Weights of a small image classifier.
Model: 6.15M parameters, 24-pixel images, arch vgg, norm batchnorm, depths [4, 4, 4].
Training: muon at rate 0.0073, 36300 steps, batches of 256, held-out accuracy 100%.
Rows from block 3 of a small image classifier, named by matrix and row number. Each number is 200 + 20 x the weight over its row's rms, rounded and kept within 0 to 999. All counts start at 0.
After each channel's rows are labels from the 100 images, of 14848, where the channel reaches its highest value: "top examples" is what is common among them; "colour at peak" is the nearest of a few named colours to the mean colour under the peak. Only what is clearly more common there than usual is listed. The data: drawn branching plants.
# conv: 3x3 conv (model.blocks.3.conv.weight, 96x96x3x3, each kernel summed), inputs 48-95

conv.73,193,199,172,220,184,206,216,183,184,207,206,147,212,197,166,174,193,207,191,203,173,216,197,228,201,239,200,203,192,197,211,241,206,154,196,189,146,172,176,202,197,164,197,220,222,191,220,189
top examples: red berries; narrow
colour at peak: red

conv.68,206,208,215,196,181,199,187,220,201,220,159,200,169,179,205,209,197,202,188,215,181,164,222,187,188,185,200,172,193,221,184,157,236,218,182,205,217,222,194,162,208,197,203,153,192,189,189,178
top examples: white flowers; leaning right
colour at peak: pink; white

conv.51,196,173,189,221,181,191,212,198,202,187,213,217,185,184,197,241,199,193,199,184,175,194,213,207,233,212,181,223,201,204,213,172,198,184,220,201,211,150,185,156,217,207,186,194,209,206,181,216
top examples: pink blossoms
colour at peak: pink

conv.95,189,184,197,143,171,210,194,180,150,196,174,203,219,185,222,205,180,197,191,198,212,198,200,228,252,201,194,170,170,209,207,198,187,242,180,180,174,209,189,186,203,199,192,180,207,199,200,190
top examples: white flowers; leaning right
colour at peak: pink

conv.28,208,204,179,193,160,190,217,200,181,220,221,237,163,179,210,185,164,200,239,204,182,217,193,200,189,218,205,184,179,196,183,170,177,203,203,200,213,219,201,190,198,224,197,193,186,194,174,181
top examples: white flowers; narrow
colour at peak: pink

conv.59,187,220,172,198,158,228,190,180,188,216,172,195,214,195,173,206,161,178,193,217,164,204,197,191,173,197,202,203,166,206,204,194,187,203,161,164,184,198,201,200,191,219,177,213,181,185,225,164
top examples: red berries; spreading
colour at peak: grey

conv.29,220,183,231,201,185,208,205,209,183,166,182,192,210,177,207,217,217,214,206,202,205,155,202,207,204,209,166,192,209,173,223,173,188,228,205,196,204,192,194,176,169,208,187,194,212,197,201,201
top examples: white flowers
colour at peak: grey

conv.47,180,214,169,199,224,165,161,208,193,196,189,189,198,186,199,200,195,188,155,208,197,204,201,193,197,169,183,218,183,171,180,180,209,193,173,191,236,201,176,204,206,178,177,149,207,210,170,188
top examples: pink blossoms; night
colour at peak: grey

conv.54,215,185,198,230,228,167,233,231,200,195,203,202,174,182,211,151,238,191,231,180,202,217,227,217,228,211,204,178,198,186,199,216,164,185,221,234,196,222,186,192,196,231,210,218,219,209,164,206
top examples: autumn leaves
colour at peak: grey

conv.31,223,237,182,199,189,197,202,200,200,186,191,205,177,190,213,212,176,225,181,207,197,210,177,203,175,189,176,221,232,176,189,221,210,189,210,213,207,228,250,217,212,217,243,221,188,200,217,200
top examples: bare; leaning right
colour at peak: grey

conv.21,203,181,177,194,213,170,179,191,156,202,166,189,236,201,184,208,183,213,200,212,178,214,174,197,218,186,199,190,207,201,197,197,162,214,198,195,231,194,198,211,228,184,207,178,177,187,207,195
top examples: green leaves
colour at peak: green

conv.69,205,151,200,185,217,177,215,201,185,199,200,195,207,166,222,146,197,198,197,174,207,192,201,219,216,223,205,180,190,171,204,212,223,203,205,186,159,170,182,177,183,188,205,195,194,225,199,212
top examples: red berries; leaning right
colour at peak: grey

conv.71,187,171,214,226,223,205,193,185,203,229,223,185,199,180,172,163,167,167,193,180,215,203,181,204,198,207,174,200,172,170,197,180,223,166,162,217,152,187,187,217,191,196,200,177,203,196,202,233
top examples: white flowers; branching: three-way forks; thick trunk; narrow
colour at peak: brown

conv.92,212,217,200,201,163,239,217,205,190,198,173,227,184,184,198,221,202,174,211,213,185,226,206,224,177,222,167,240,218,210,217,223,160,182,185,208,184,216,212,181,207,240,181,222,224,184,216,209
top examples: red berries; narrow
colour at peak: red

conv.75,210,203,171,165,216,214,180,213,181,182,207,194,234,205,206,176,208,176,198,218,231,265,210,224,196,217,208,200,178,226,212,225,219,174,159,189,173,178,210,176,198,174,183,206,206,199,222,186
top examples: red berries; narrow
colour at peak: grey

conv.93,186,175,170,189,189,191,180,193,219,160,147,204,179,194,197,208,168,207,191,244,196,223,185,219,194,203,192,180,204,214,194,172,157,240,208,202,219,217,218,199,168,196,156,219,183,167,200,210
top examples: white flowers
colour at peak: white; pink

conv.25,205,199,172,197,243,192,188,201,216,173,195,217,186,223,216,206,201,174,213,178,208,169,176,196,226,190,191,153,191,205,191,183,169,229,212,191,228,189,209,189,208,178,163,159,191,202,180,186
top examples: pink blossoms; narrow
colour at peak: grey

conv.57,197,240,218,210,148,233,214,171,217,230,207,214,205,217,196,227,191,205,211,202,206,192,203,209,207,218,212,220,213,198,177,211,159,185,188,211,178,187,213,193,225,193,188,190,211,202,214,217
top examples: red berries; leaning left
colour at peak: brown; red

conv.19,176,161,180,203,197,150,177,191,184,167,198,194,199,186,188,179,186,209,191,197,182,216,186,196,214,200,218,173,181,206,203,194,220,201,175,177,193,184,203,176,189,191,167,170,203,164,187,194
top examples: green leaves
colour at peak: green

conv.14,182,175,216,223,238,208,210,193,202,189,210,200,199,197,217,207,181,197,206,193,187,169,199,181,175,210,208,198,169,189,227,197,201,228,183,188,222,193,175,192,177,222,191,212,240,183,171,176
top examples: autumn leaves
colour at peak: brown

conv.89,226,162,175,178,161,185,222,192,177,201,184,204,175,208,211,196,190,146,236,148,224,193,189,220,194,185,181,222,192,204,199,190,241,212,177,174,176,171,195,226,184,205,207,174,189,197,168,199
top examples: white flowers
colour at peak: pink

conv.43,198,175,177,187,148,199,213,210,198,225,178,189,175,199,204,179,197,196,211,175,164,204,198,211,206,188,180,195,187,196,209,199,174,195,220,192,206,209,208,214,192,197,207,178,180,194,192,181
top examples: red berries; narrow
colour at peak: red

conv.33,189,182,212,220,164,202,201,171,189,193,174,192,227,182,178,199,202,197,205,179,201,197,217,210,225,212,209,193,183,197,212,211,176,198,205,206,186,191,173,217,240,198,183,208,200,210,202,201
top examples: red berries
colour at peak: grey

conv.84,184,187,180,215,129,214,197,197,168,222,192,207,218,196,189,174,190,169,200,218,213,179,204,196,194,221,169,216,201,191,199,203,194,179,186,218,183,194,155,207,226,200,202,206,194,225,217,203
top examples: red berries; narrow; leaning right
colour at peak: red

conv.72,199,239,178,222,172,189,202,182,209,199,196,159,182,194,188,211,166,220,212,214,178,231,187,190,201,206,161,204,170,223,222,223,213,207,192,199,196,213,209,176,215,180,203,216,208,190,226,214
top examples: white flowers
colour at peak: pink

conv.30,198,211,203,183,211,198,236,195,179,174,200,231,189,187,211,216,196,229,192,198,227,191,168,200,184,203,221,172,202,156,159,211,190,195,207,232,199,203,249,219,199,220,203,218,178,190,141,199
top examples: bare; three-way forks; leaning right
colour at peak: grey

conv.1,202,177,187,215,159,166,194,168,195,164,223,195,185,174,177,204,223,201,201,198,174,202,199,214,199,189,209,187,211,180,172,184,155,186,193,209,219,188,214,150,187,216,189,190,172,219,155,202
top examples: white flowers; spreading
colour at peak: grey